From a checkpoint of a small masked image model.
Model: 11.6M parameters, encoder arch vit, encoder norm layernorm, encoder activation swiglu, encoder num experts 8, encoder layers 6, encoder width 256, decoder width 256, decoder layers 6.
Training: muon at rate 0.0059, 12100 steps, batches of 128.
Data: 36250 training examples, 42.7 epochs.
Rows from block 3 of the encoder, named by matrix and row number. Rows with one number belong to one attention dimension. Each number is 128 + 32 x the weight over its row's rms, rounded and kept within 0 to 255. All counts start at 0. Numbers have three digits each. After the name is the row's rms in percent of the matrix's.
# v: attention query, key and value (stacked) (encoder.blocks.3.attn.qkv.weight, 768x256, the v third), inputs 156-181
# proj: attention output (encoder.blocks.3.attn.proj.weight, 256x256, transposed), outputs 156-181
v.20 114:099135128132079048126097104109158111137092141114124152108141129119098102158073
v.21 103:126154139133119126071132189069114113132132090135141171114089088108166152162140
v.22 103:109127185155068130080129093104155069128173091124081080094112156119107095164144
v.23 080:092131132117100094161091132135160103175076106086067131126139132147178094168132
v.24 095:173158148130168149099205150149131136132172114076076092142114106143109221113110
v.25 097:124141107109115118152135156122087170079155161177162076131231104150119160203098
v.26 091:153168093139160101113055112138084074103158154169192159188100163124139110140116
v.27 095:137115120124132121151085136157091131145080056121141161170081096115134157103118
v.28 099:087156164158154126138157192132177113146103151130155105128173099107131131182098
v.29 108:132127181136116136134180143130114089153139157144073097123084082089079126114116
v.30 091:138108105145147092104097148115161167075090156133134133162137149133090116122138
v.31 106:121080077134126096088058133133152125126095159115132168139084075073121126065083
v.32 103:145131097137134081125133144134118141182181128103128090081164124136071142055187
v.33 102:110161113125124086149082169151074091084111166112147174090096186165127134117143
v.34 106:132170123101142145151119119097143106193094082134146141120124099182116169192137
v.35 095:124147129117103089145169124136076101088193153102192165072083179092118095102109
v.36 103:139134151162077104187119125134154110149150151133042145125148081115121142074184
v.37 104:146092109158154151087126126150132176104093158083205142135114140152140142115169
v.38 104:121123148153127066119149191152135121138085051143151171112137170139128087148092
v.39 107:048143161126144064087118136097133090093132132151153093103142128178158145119140
v.40 100:119197127148104119139141133112110150121166159101147114145149142123133114096106
v.41 109:112125146197155071107147169120115127149103123139118160135059113152124119139138
v.42 103:114096107120181162158156123139111109124151079091108144118140107092096131141124
v.43 106:106111145107064140083147186092127110160161021139146095155138135128103137106147
v.44 104:108166109104121126128078216161082151112112154143081179140123114136152136098104
v.45 103:171075093131161213125121089196194214085175097159106115143128111070135053159104
v.46 108:113145084099153091175177074091113143158095094161160090152136127150090154168118
v.47 104:141064125141154142104115122181137154136175101154181146165159182122128156114102
v.48 096:111142126116137058128099173087101148150145147110080112130120163140113143139157
v.49 104:132136144157080066103111156096132127123176133153114117081181121180132097045140
v.50 101:139096156143120116106123147096133159106112142160137159142131111098118203132109
v.51 115:144142133138086128115084106084173118149109121182115104146096082105093114110177
v.52 116:102148109124171159132190130139096175168039103140171151186140125156121119125141
v.53 107:083148163095169123187111135101128150163159127102144130141123175170101125134164
v.54 115:121079141148129036134109125135104126088113191137137179108135112126086090113104
v.55 109:072126080104109121205094101099159098093128121123083189080133134067156088162172
v.56 106:121116158096080127190029093108163124095176124190091165122149124096106123125117
v.57 116:130134156144092203151116050046125133104125154166176107090117137128126140129087
v.58 101:150137123180081107090106051097186172129124158183143103170115117148103158158140
v.59 117:128176105042146076131092177163137124119099158137156119129106163150116127079129
v.60 109:114084092090137108153088061117134203086103089104106104109150098133137150168141
v.61 111:066118116148094142087121129074116091156145079109201118123081188152120092085169
v.62 101:164147075122148123135137097080189149162112142180067123127153083092138067160144
v.63 110:100112075122163130115125114138133196068126127115097196180104171140099112137105
v.64 110:150120129129085125163097114129149069164123136157100167142134093133165071150108
v.65 109:149078132116086150136095121115059159060201090209148184154164130129177141110115
v.66 121:134086101132131122046118144130149132107028163105115144142101124099166086122146
v.67 116:139089128067100212140176161131110129109130118147109137138169116114118111101051
v.68 093:142174065151205126220104119175159120145193158115140181139130125109106161097074
v.69 102:123146118111133110102123175136129154076124168137119158153141187137123152070171
v.70 116:120134149120101160140113198123103178105135122093170141127123119157076162111052
v.71 083:165155130201100111176171141135140173133134071138128116110088131134138100107164
v.72 100:084091122209144085134123081127073173094098111085179154101135111143140120180118
v.73 099:150103102120144173148104171134136172110064098177131136145169111122133133112104
v.74 100:134171133049180130199153145142107074108119112112106096129109147110145126110129
v.75 110:141128113113116127158153153076167054081170139104153066150103090065143149092048
v.76 110:084089142166083081088108134175146181078165102094079079148129173070116109160153
v.77 104:170167125126115119115097166151124104168106151167098125142163148157142149088081
v.78 108:115098152099109129155119135075132162103175169117112086150106128192155086029138
v.79 093:122125121147152150080119088122152165120073180097129124124150164113132171169123
v.80 093:107099118131107127183111146158082177183094140171126174110168115132114086099121
v.81 096:113068126119071126109144173151123152154132141111133070159070125055132082141159
v.82 102:101191127127134133155112164179178130184109097096092095128140069122128157106136
v.83 107:114116124136114103132124121105138124124110087132151154177147118154124196105167
v.84 103:118121115110121141109167125123160136145106096103135179148119149112121156098172
v.85 097:067126121162148158128131115117171145116157133124149131086139142119114145133099
v.86 100:143155152096155110089108120140134082108118095079161103168113107137146160180138
v.87 097:135100109158085086073156162107126110155089106178122086124118114107144177117089
v.88 110:101121155167103155126106151126145169114167118113140150140095091104132195162080
v.89 105:158166100171080128147102087106134123121105186166152085122087097148135180151133
v.90 110:116083110155060166102141156144141109172048116074160075098080126118153167122078
v.91 091:120071107159147163116103159093164092135069166079145085088121107093147117181098
v.92 099:145141131131102142102086142134090171158094121056127081103136100107123138137081
v.93 101:131129136109136130168090141106094102125162170148089127115203165138138152125079
v.94 109:124149132168106075195139135159118065091109176140138157115103144118115076142154
v.95 108:119129154142138096226145068116074094145137151135163112094129122121124094162095
v.96 090:058094126178139137086081111156099115163144140110124161152169105145161137098151
v.97 095:087108130166112142147173098155154157084151101155133151116122125110149140116109
v.98 101:131125125092170121086132132124147124133119120154127118137128140125171157157109
v.99 098:123109141117113113113090075133126154159083119142118128081147130180104141144161
v.100 092:109133133117135079181060167163109104164146080057159125133085168165100097131097
v.101 101:095126113104146158089118144119080169107117191159143082092135146163100090116099
v.102 093:069102170139120166105141106118187106147135160096067111079143120140107149073087
v.103 101:129115123171100127112134116149106134102158108194114188098106067134132114102131
v.104 096:145138132088078092097043123187186184160135155134145100106152094142119110145141
v.105 091:086117135167102135090107110165145137158062168122100169111093152131089160105132
v.106 105:112060111149112146129074125113131098138096164075121119123097094133164143100112
v.107 079:136163158137134057076142168111088104082132120168160107180183157130123122159190
v.108 094:124135116097114093117086143141111140117156171117121107100099136196170069161082
v.109 091:126113124115155171081154175161129191183139136110074132110097146114106151159123
v.110 091:081199109094101084143153182116123124164141110120151144159150126134142155134125
v.111 089:116088146109157129093131102163125056074116113126176124153137162191105216131161
v.112 081:116155143104145087152090169133135143185139004085076109183190099103098084117130
v.113 097:150086152110123145155126147092118074137122134122182158207134108078125145191114
v.114 091:174107095133144050162140128144101108154133155149092125105073126066141047105174
v.115 099:119196107171162129085174183146136116125095147056111162139124143129074195143105
v.116 104:122104115102161112091148114137097086157135065101102105158140123076138121113219
v.117 089:130091083146133165106133115118104085081102133131170183184150117111121159126117
v.118 098:139167183147055136120167132129117076130166099096113164143125075087105132076151
v.119 086:173109121088107192127084105116148086118114104098169136150159144125185154076129
v.120 103:107143132167152113190083142074123128184155151096085133129132114110165053138111
v.121 083:108125160185079102172126147114126080094142142129144119099054069159130134083145
v.122 088:109126112121105158069160119134139105129095153061125153141113161114057164133080
v.123 077:085111102170173169123190071157169159140116106164102165161189106168143149085073
v.124 087:123112101108110146135147077110131184166158121138164161154171084130118188159109
v.125 085:103110163122103158122155125106136096088176128093135117146145092112115196098095
v.126 098:102119113142172121053107101179127181184181135217177151142103147109159083135179
v.127 089:140151110171125129132168165152123142137166121103119148119112179167090098161108
v.128 103:129151157169151104089163107106140147138098160122143101167131118079109086124058
v.129 086:065138121137123182167111089130147148162141106104170177086153151098088104135096
v.130 085:135140134195123176147186131087124084128120098131134120099099163088105083144095
v.131 086:137181147086168133107131153109106203184081162105067082161077090188162145100100
v.132 092:147172157017150134124094103167145100127140129160103128101088147147143106081145
v.133 107:173165125188116168120140121110159128107100061160173132148167134117140148212098
v.134 090:126128123095109112190066136096137148133114129081160114101162106121155122114129
v.135 087:081102118165140093122116085123085188101125143112124115071176085145170159109161
v.136 088:077120136130104135092121148118128150089099156116134140124081104174090087150191
v.137 091:143106132200127183155136190119167159159169155096140146172093151206123079145101
v.138 114:158115152078125107117075090198133128109137108162173159113147100121164147128194
v.139 107:136138080080155082155143109129118113118128153138089082159137148075147161169138
v.140 075:084114080158133096136102121153121121096078183125120053198112128119131082111104
v.141 098:098108193117121093138137083107126163193140161112129176122113079102151149072126
v.142 075:108130067117138171140134111155190124114151052111169131119103151137110108141127
v.143 100:116128125122091178130116162114106179125110142142178143096156115171144140170120
v.144 091:103168132180134094120094157134111130118168128071091123186113102131122104054142
v.145 099:137093069107105115111100120138074140114174122150134133123140056138132106098137
v.146 088:147117136066130101183095072136183110103094137110134128115106142089151067141074
v.147 087:093093136145134164201198114114129138125162088096190088101111135110104079139095
v.148 080:133129104124177146102115081113142088084078172125127108112125131189178175142169
v.149 099:117165190109150119109106126169104124131119106099087142152106109139117095140117
v.150 089:150156105200147100081112121122045166149140153132123139084066112143157094086129
v.151 087:161177071129123191168113107144139118070116082135129071123185132074187146157105
v.152 093:151089135159147167172167097145088126170125064144095122161138092144095147149138
v.153 092:109082150148079119153130113114126105092133123157171135116142096139104109168127
v.154 101:094104173172101156126112162110088114127069173043119109152136141101171111098172
v.155 112:102075105161161134068107112160126120128142148083131117113127071147199119100146
v.156 079:189109187058098116091088120144110133105182126139081139129140092200122171123139
v.157 093:150126160185098058158190076092179173112126081154141160083202132072128130158098
v.158 094:113201151125173155078084118104065172162107139108099154135116117219139145123191
v.159 095:145175185095172106148142122121118115126120120115121170105133164118096117155180
v.160 107:179159109147138140167153078126137133092147219125129180108086094078138124082095
v.161 099:151123147100139150105122141172168172128180040135156157148178166068127159095149
v.162 105:118074147128162215145155166127116096133101149079100097133049117089126100084114
v.163 121:070156160178126091148098127137150138160142122096068108135115141127170088134103
v.164 110:162126106115151045147129110134108113102118092090134097145091103130142143071124
v.165 104:117074125139145175129124134102133119095160083153153074182081102118102164070101
v.166 110:080118090162068087106103148146160101107094137137103081117166123190120098135107
v.167 106:093082077148095104142095137167137126084137129065092149149168103122124143065105
v.168 111:168104133139170134089086118137132132103107165106183158143088177075104119121163
v.169 108:079109086185141152133157085170144167080133127068088158134127188119113115141106
v.170 105:119124112190120141096073124169146202109212129145129104132154197152115164160103
v.171 100:101165105150102117111154135134090111118213117088107152106140047088090123120129
v.172 113:128151164120119133093126194096124153172163172139173123165151066124126090096160
v.173 110:125082129154097185072099087137131182168163160126179099116119119117145137117128
v.174 093:096117076144115097165103114116116110169147129092131113087140104121070189165143
v.175 110:108135079101128183118095078129170082140162090180137042173130117173095134143138
v.176 111:152126160125141140133097178103130195107156161119064098116101105102128140086119
v.177 118:119138118145066148112134070116122119069105135121100123142172132139096103072131
v.178 102:157162131137149077067130081145142113144151123094142178173141151128075117123161
v.179 117:187138104173127126114140122155182160156079106151112129104124150123130154125124
v.180 110:138106115135112180168090142171112141162100139167114109196120131122175178181158
v.181 111:146098117095145168146116150104110096089096190181121101135126125116138085104106
v.182 116:136108101129177094042104032124154134127126139146140146098121157198115093129087
v.183 099:155126145039116124132148119093105121091128128167117150145139171175141172096162
v.184 130:144113113084153195179196169143120153139153065117168150141099128128127112092139
v.185 112:154183114093096153121107144086137138169135109121111111157199105134141201156181
v.186 140:106127092145086130157125078103165122143142102149082079177198100081104107174131
v.187 102:119116079195080155182133140131116113167158111100136066125106098141138170138170
v.188 107:108147222087135101115090106117134104106162123210115139146115158114157162119116
v.189 092:132154137155139054112099120072065135117129177139150141107131175121128042177125
v.190 109:129089109103117091126137128113133102115194091135134100153159115146089148154151
v.191 103:163103161148125189072127169112123122142138143166164069170072155137085145124132
v.192 093:128148087137203098128142134148152102142103102099121145097192160200133068117123
v.193 091:075095100136145042111167179078136084106033130168132163107129178144097158181134
v.194 105:135087123086127181143119166124117162179129135129125151116122105160136111097100
v.195 089:140146141131146149103132116110092103095147185143095115141153112153166129099156
v.196 099:081106120142114081079128149144102163150139104104205118163111149087140077093122
v.197 087:097132103143141153102148130135150078112149153165163131090100092132092105111097
v.198 085:085130143172109097151077123108163108153120117167157171065132100133133142135096
v.199 088:138122110150133110105114169078161183162087140156090023171043139086085125164127
v.200 095:091166101155090145181124150095121076149124179132202127114093129170104172095100
v.201 087:159219086117175128183106156142160098136134135104124128123172165108141108134147
v.202 080:145111141108163131193132164154070101155139155083081069130094172137110114107128
v.203 103:144123109144164087081155154131147143118125087139157091164144116097125093195188
v.204 102:076159128128123118186147076089127155128123176141164193091085153106181087132142
v.205 092:146170103142094160177132154114124136097196096111168111098111135048085080076149
v.206 082:180123124136118155107103144109139075160089135131189105096123116164114165074131
v.207 112:181149117143170165156128101163155129063168134143143125098179123142110201127153
v.208 092:106137089188140092177128106138111137148147136148152112057149175161127206073085
v.209 086:088199151143108122124161108177147144106128121181156110127071129106157093112119
v.210 091:143130083071069177113091106156221078143162128119117167139145139106148135098093
v.211 093:102105097086145151154135109168081079104210121113126078136221136142154134139132
v.212 086:122122101142147092149082109125137138097193174147138156105162130140101121126169
v.213 109:130071144128138079111094151093127162153103125125094085148120135117138118075166
v.214 093:133204139104113079132060178142153123161125137080114088170169192097173158139083
v.215 106:135121115084104084162091135154120111101139133092092157145117124101117141088194
v.216 098:105112131061124169144096121147130102093143169126082130129131170180103186088164
proj.20 106:159071124138144120135129138106100148079140113130110133109172139129109110123176
proj.21 107:144146152123164127108106098133095159157117144130128128122165178103093109129061
proj.22 103:161117194086158141143072101090120128159124168150128158158179084146155202115146
proj.23 086:137090150135125148062182105142130173095098116161178068176127121125124164082160
proj.24 096:098163054129187152079093093081121065117123151127197098146103125100129086135131
proj.25 099:133104140121157158149112114132191107176192127118048203115071089130125133099124
proj.26 100:126111128100104112195143097119129197148133094114096131062133139136097091133125
proj.27 099:142140128148085132122162137150130166181105141153135120128104193112133070139090
proj.28 108:131107135117100159130142079095099078123189104115077147160123151107140065139132
proj.29 103:106168125096089186152126114131130088103122074160142165111128161184150144134156
proj.30 096:143104099143122160114086151128089137148141094168119130118127095097134077118114
proj.31 103:183087161166123141131111144111086161122091098140082101113187142152126107192151
proj.32 102:128096164127125147146146127105135088116071109150204206141102182141176085199096
proj.33 096:124126157131134159116165099112170181114145101134071088176152033110098123195118
proj.34 109:147143150121145154114141187124143153095072140111098106163112150136149123102155
proj.35 098:151144129195100140126114088111185162149133141141137109188128115188101168122174
proj.36 100:127118121185182149077140151101104111131099110182209132147118165155161119182098
proj.37 102:094116119128096097161098124101120110114129137176082167136136173069101139141078
proj.38 106:120115111129088137067118071141097113108171158098125102137069088104120178148150
proj.39 109:215094120165125213137101111192090143192144084093096123123110156095109098123124
proj.40 105:099100141117133150078197119099126110162105104128084107173141147119124154176137
proj.41 095:166144091099125151121096072147158109108121152149162112134148171123162147104140
proj.42 102:192158146092100118134093112073157126107101182191146082147141116145167163141154
proj.43 110:164043105116167105201112112138102142118108183148110165088150129114117169132120
proj.44 110:172158172137115143131124070127164090147143087165141084132149144125133148146138
proj.45 108:125155138111101031104125152063074083178089176112132166107136134195116172127167
proj.46 110:176082129138077155129140174096130167083107195126106126101191155113157102103147
proj.47 102:093179097112121168168143163048103097108090186108102138087097099175152073111169
proj.48 105:150063154121156175117156095172104133147113111133145131129154125129168145121123
proj.49 105:157119117140169174191166091141121103173104095121133137178119163071149196227134
proj.50 099:107121050144134137128112136159136104150174119098122124183122107144124060102161
proj.51 117:110138047121175118126153144154081114118132114093159127128114140119115146139092
proj.52 118:152116118153103134108106127112177093105170116091101133072100140079110115128103
proj.53 105:173134136172148156108112080134142115095065153139130102137125094088137127081104
proj.54 112:146142192124112212125147134123105131111162063154102055169142136092138166153172
proj.55 122:194119180153155133071107119136108102165138152188082074152122116189149141093146
proj.56 107:176122105120113105096121165124104118132080089082130032086161088147084153145174
proj.57 120:135115075148164070103117168184109158109130122058063115162084148153100138134163
proj.58 114:121095070084180146152141191083077115074119112057107155122142146149218133119154
proj.59 115:149102160188065170167191100123120140146198082120129183116098123077139119167148
proj.60 106:146173147142128147187100158109131057128105114163168151142116154113118108083154
proj.61 107:164148140136130163154150112133137115115079174169098155159129105142144132115130
proj.62 096:095112173079138094161063192174077118101137101114162154078109155153151152125106
proj.63 107:114161165134133140163112138120097063113082176174125070119137062138153109069126
proj.64 102:155146153095167113081149116130121117088065126140172108081161123082109187152134
proj.65 106:135195132156150140176182154133122136129068144029089123122105088116149078177157
proj.66 120:133178102083095108233098101132159105147197108129199118102132155144117091098114
proj.67 110:134155140140135060160105106158125108122165149163157126107132155182120135141176
proj.68 091:147083177105084152085175132101127123148104116144137067143112126155110099156181
proj.69 109:094131103159159122130112113155128162158146102104170110125082078109133090121070
proj.70 104:145123071142153136179082110136162159114126151145141111117151105156179129172221
proj.71 083:072114105068127154090089124134154143101130189094130088107156148122160142142111
proj.72 095:180154116083155159149116169160161061155151165162111144142082147125158163116151
proj.73 099:120138161106117050128142111097098055188160135084133177070148140149117145117187
proj.74 100:095097168132167142114148138160160205137111130164143143141164140123118105126132
proj.75 102:144101157096116110114136142199116152162128121160094175148166151161105140156197
proj.76 103:140161099106183107173106124111113074154133132118153136137143089150130143143147
proj.77 108:109105141152104143144179120130146133125166066099148162125135108154094132157152
proj.78 101:167145098146164117107105141194137079128028091141134158126155153098114102201094
proj.79 094:093148150104162127180128148158125102171160065124132128109124078154168119114140
proj.80 096:107128147150107127048200124104138102121165081113124137112093135133130168135142
proj.81 097:136194115132138137169137093131139139093113147161124183115166134189116134121089
proj.82 100:153074125086133161090155070114115124088191157146151132143136147173106121162116
proj.83 105:126139137113122155137142164120146111136130145125087099106132136135123081165095
proj.84 111:186105159123139126148156154152111123119165190182134049142125080106084104180050
proj.85 103:130109127110116123098125149127101115126129124138126122170124134118161107149091
proj.86 100:131082111134083130174164155099132204167093112146121139090129103112120090117068
proj.87 099:137098160158100173130087085151099132121136134061133164156091104097146146162188
proj.88 107:162102089127146138126164113160105109119171153121100059105149124142097114169142
proj.89 111:061128098111186105120166172135104149146147090090064148153113154106139092147110
proj.90 114:160152158110186153129136099106137147074199125197101133148195099080094113172144
proj.91 096:144137162061150122138167118138097171151177108168128153183152110163118151115181
proj.92 097:158118115134144113149120099113158114088145113190156163144144108139116172141169
proj.93 096:094148132092100136099124096153151082119152108160138108164116098130117068118157
proj.94 102:145145099112127208090153148102164137188140103141128134148129161108106176103105
proj.95 102:148121154168116151078173165129204137132084110088113170167156121095118153127157
proj.96 092:129114120097116139174132131088148079151136146158149140097061123085083115137114
proj.97 117:178100144097133176128061112120103136145172135170150134125168152180123106132177
proj.98 103:099163101148087095125149128103118123146108187112202141118123122098136127145133
proj.99 093:123094136156150155085087099098134130099163176145108128191130147103143104117114
proj.100 091:194094154130113206114167099160134106081154184125123141112119135125113141140156
proj.101 098:111117188148055134167102097160165081146068095091105115124156137057140114149106
proj.102 095:183109109127043113136115116107103084090126105140177126140166114121142096154159
proj.103 102:168100134097139146144082127075134127145171146125168125115158172121159150161160
proj.104 102:147106132172148133161171082063071056090124130109102113196157112120152141144124
proj.105 096:148132107127179175149130183091120095146145113130170118144111126174134100123180
proj.106 108:107175092139217098106128148143123113120107099197137159102092159129095090100107
proj.107 077:122091100092113193173115113161137182131154180099110163128090154077121126096073
proj.108 095:161105101185163133138140097119143104184134088131148149174162070105055209085173
proj.109 093:112144155141146079111075080122117103069083141134201140137192091103176144132161
proj.110 086:162159126141141088169139131145067110153113113114167132157100081148058136142108
proj.111 099:123158032147112148143118131066115200148152160124099085106122153088159031058101
proj.112 086:167111174151131134106145115117104044051132217153154149112097146143109173108131
proj.113 097:160149144149068155127147090138092151132150142108098134050099124120160138073111
proj.114 102:106093166103133202104109114099123134120186081097152128149206131160092141150132
proj.115 106:097142117055127127112098139150139152134101121157110122128113100129144129092129
proj.116 106:117122146099124146105101167131070169119103139135081198118074157081132096147066
proj.117 098:116185101086129126171113172151099181162135089120102107049070120139046129146093
proj.118 098:125126112098169082121131189085086130089065129136138116079161151092163128162120
proj.119 097:134129109145114085113134120134071142095127116184122115074091121140004179150082
proj.120 109:116117155124105178064151096183146115080122146089156101115138138109148118161148
proj.121 085:129146063090126150145136170171169158187081094074111098115132185146165101133169
proj.122 093:146116157080152124134097132091112168143116161178163156061127131110214124108112
proj.123 080:084146071095108102148120165087144125129176145155174083107130116125149157095158
proj.124 085:106169133144149116140088183148094107125077114145101159084123118093084107154142
proj.125 093:153126081109147139163127172116098125140129100149123181131111138144148096133157
proj.126 095:157162153120051099173177093064135075100171125082084119166097113122130100078101
proj.127 099:139101098091178159123128128151196106109148148155145117152128127106170130133123
proj.128 098:111155082128071151154070145149085164169181163114122160087084129174158135127148
proj.129 081:144160099131107064049128161190092131087162194141148139116100123101148181100179
proj.130 086:142113141113172109104131108196166111101112139120185131131115137163085174083150
proj.131 088:147052183175078096162140166139066149119173157137123157083152167081147112210106
proj.132 084:154122121209100081119153146086130159145113112085116135190141071107135112160102
proj.133 106:129130104093147089224178133159139147099161124112066091138047178157128116053140
proj.134 099:144099147174061093088162154125136130109110120138053110177160141140132102207120
proj.135 084:119140163135071149114112159128155080165124099121132148153143097121151082185102
proj.136 091:170114141081124112225145106112135123116118073134118106079140159129199171118114
proj.137 087:083085131137101055085124059100099088127108115184094127155158124058093179121121
proj.138 107:116083145141175154150130141089117136174128113118049149130131165140109126126097
proj.139 098:157096121151065199134179159191096124119163073098114108118077115156108125156188
proj.140 072:158115162137094123119122104046121159200168098145112164083179063132110169139129
proj.141 094:156115056107105164072101176136082119066158107120120111086127103153118099198149
proj.142 079:141157188141165114069114107141131137177096165139108181119109082091116160033142
proj.143 089:111086191158113072165129112136075120133134146134068110095165141145186088176026
proj.144 092:121061121067118129124145140097159103121095150160132145136126123079096140174091
proj.145 087:116140117126169183158088102117130069152136115124131131120166144145123141150150
proj.146 089:147070132168111130093164127116130157135109173160153136134097124108086160117185
proj.147 087:116149133124084099062115101129117116126055144116131137180120138098117134138109
proj.148 083:123109135096168184180152152096160119172191139134130125097162091101120133085130
proj.149 081:149126147149065108135177149119188147111055094169143132104114139119120143126120
proj.150 086:131044137056159144137092133107100118097165176147144110081192067148102166152113
proj.151 084:129151144112114123113169132117195147145157144060114153192111134162054104049123
proj.152 093:147187091122103073025088133077124107139125156157187146137140122111089159114143
proj.153 088:130189078056228163094107131104172124137119152115130155108138111084141145081134
proj.154 099:134108119101140091181138126112173073146207071173102170162129108153096154158064
proj.155 103:144130151071140153164090081093145173085135141119029152104161150122099103132128
proj.156 087:148104118161140150179174166111086158097095157132104104139140148060149088142116
proj.157 082:154158126054133195069124163174114091165119140119139122194107093152084156062183
proj.158 089:177152155099152074172156161128176152095104097185131105122125144061153098112125
proj.159 082:117117095106090150143153143150136100081142160129152093142079161168154121123107
proj.160 105:093149152147121135132086192154092092162141045143130121122159107138130089103167
proj.161 097:120108126158127064147182106115100059154020117110154138110147109208113113149088
proj.162 104:134171143133140055094059148151143174091180096177097128095204156170122154145193
proj.163 123:180131138072160178178116107065130130119121140107189153088160177157139200165161
proj.164 112:094170137133128164107097154091097067172157163144184156092123153125132082132118
proj.165 097:148166147162146107137171153190137158143125162141050206108143146075143123143155
proj.166 114:135138131171104127145127083110122134101158127140110170138098140094130172116152
proj.167 106:145155170094133124119150139088129145144143132155175113154109147143155113200154
proj.168 113:087181139145120138101142123134159158186076085133122117117120100171108122109148
proj.169 109:176101153094079110110099183143134138161129177158114071128137104135118080160169
proj.170 102:141085149065137080125168122125134080127047133135126171100120052127136090111162
proj.171 104:144114150134154116176102200129108134114085071161162149149166178153168162099159
proj.172 119:110126080103141120176143065092110105120064108094116155086162159129132152154119
proj.173 108:115108125144191104171126138117120110105155139100127150151100133137138129122135
proj.174 091:109165176181124159111157159138132157106131088187093160194123148134191092118133
proj.175 118:170108107122118104191139150072149145090076162096122175061135149088141134132146
proj.176 111:118137109091137097130156137170050119140080051139202179123176112152128105154151
proj.177 119:157113113097140063150116172116140119164150137094103091114153119123128189207164
proj.178 106:123135122111124160164176162103154140126125073140149125067080143130197140124031
proj.179 113:085126164078113100125125126104059092138078145129130107113115137157115125111122
proj.180 110:155148138152116058087141174082124139107183194107152115070124166145104080121101
proj.181 116:055120167146070123118078113192126160141164065116112134114105101119126133168177
proj.182 118:139127120155120178199177187126137141107133084120122131162126101104140168142166
proj.183 104:101114110194083151167135116121135131169170137095136113146111103037144117164078
proj.184 124:058181122154112085107087116139140144191140149129126090113166136088182117158098
proj.185 114:118099130100129059090107142155098146110102119101109153090142131137155089132096
proj.186 146:157093134178115131189161186138100100104104162102163149093116148146135187183156
proj.187 107:132102161134163092145157112110122137103134120116121204117175146080075121167108
proj.188 104:150108048143112116135167118119137097155123107108161110137134136146081138139104
proj.189 093:162133158101122192141134135179186133151072118124111127154123079129138204137142
proj.190 109:152138105154130138141106158122122179119105164144133144063163139152144135172155
proj.191 105:102147087114146095136132126116115159139128139126103137099172105104173087152116
proj.192 087:146111140158128133144108122108104152111140186100103104126136116082170185131112
proj.193 100:208120157170137195125095067177149170144167169090078128166147079100135086153117
proj.194 101:105186100110165088100185122116104036089108127055158125112089191132121181128137
proj.195 091:145093097137097149139153118128176122174080109121139112088143165151121169192097
proj.196 093:151143169138151152145161117106087119139120142113098119103110113111087161142145
proj.197 090:171124125112078129155078126099113143143159107119149146112082190136161102103195
proj.198 079:087166178123109129113116150157103128093110094079125139183160195125093105111092
proj.199 085:119141095130116163143129132155121094045194160081176170089202118186165139149151
proj.200 090:105166154180150085109125103126128202128175069113078146135164110124126068125141
proj.201 083:137033141109109122113159115136113127088160076134158124121140175145115132151114
proj.202 084:122127132190089117086131163112143165086128159160160190086106097158135121118164
proj.203 093:092168123129184126149138088155143082168159159143091137157136135150092144127140
proj.204 108:132091171141116156083102137158138129157091117117150092118143095119074161117129
proj.205 087:138133204143158079056121134117141136135145125075153150103153191199103182109148
proj.206 086:099139120125145128158124102152155212124105116155064153137109164135136141130085
proj.207 099:120109066075088097075129145114116095171098143112130097101138128133190123152069
proj.208 085:136156140093185138119124158068171117127068095147093142175137117108143110126172
proj.209 084:156126147148129101140150114152102113145139072095087158079159184126077107119147
proj.210 096:088088163154216153117118117107052166122176135068175094153106123159137065139150
proj.211 099:170096114147117118133100113081167154141074158171127137156061089104188122090158
proj.212 081:096114135113110121086074150119111142175065104120146120138082115111182115060092
proj.213 102:118142115139102157135135168157099106104092110108148162189118127146143109153134
proj.214 088:071108110146132175159163138090130127086161143164132138109192071155136134107148
proj.215 091:136160088143145177096150141113153118109141168179168074109119116141142095097097
proj.216 097:146115060117181101150111169107137152081181118158177116145132108092166106132165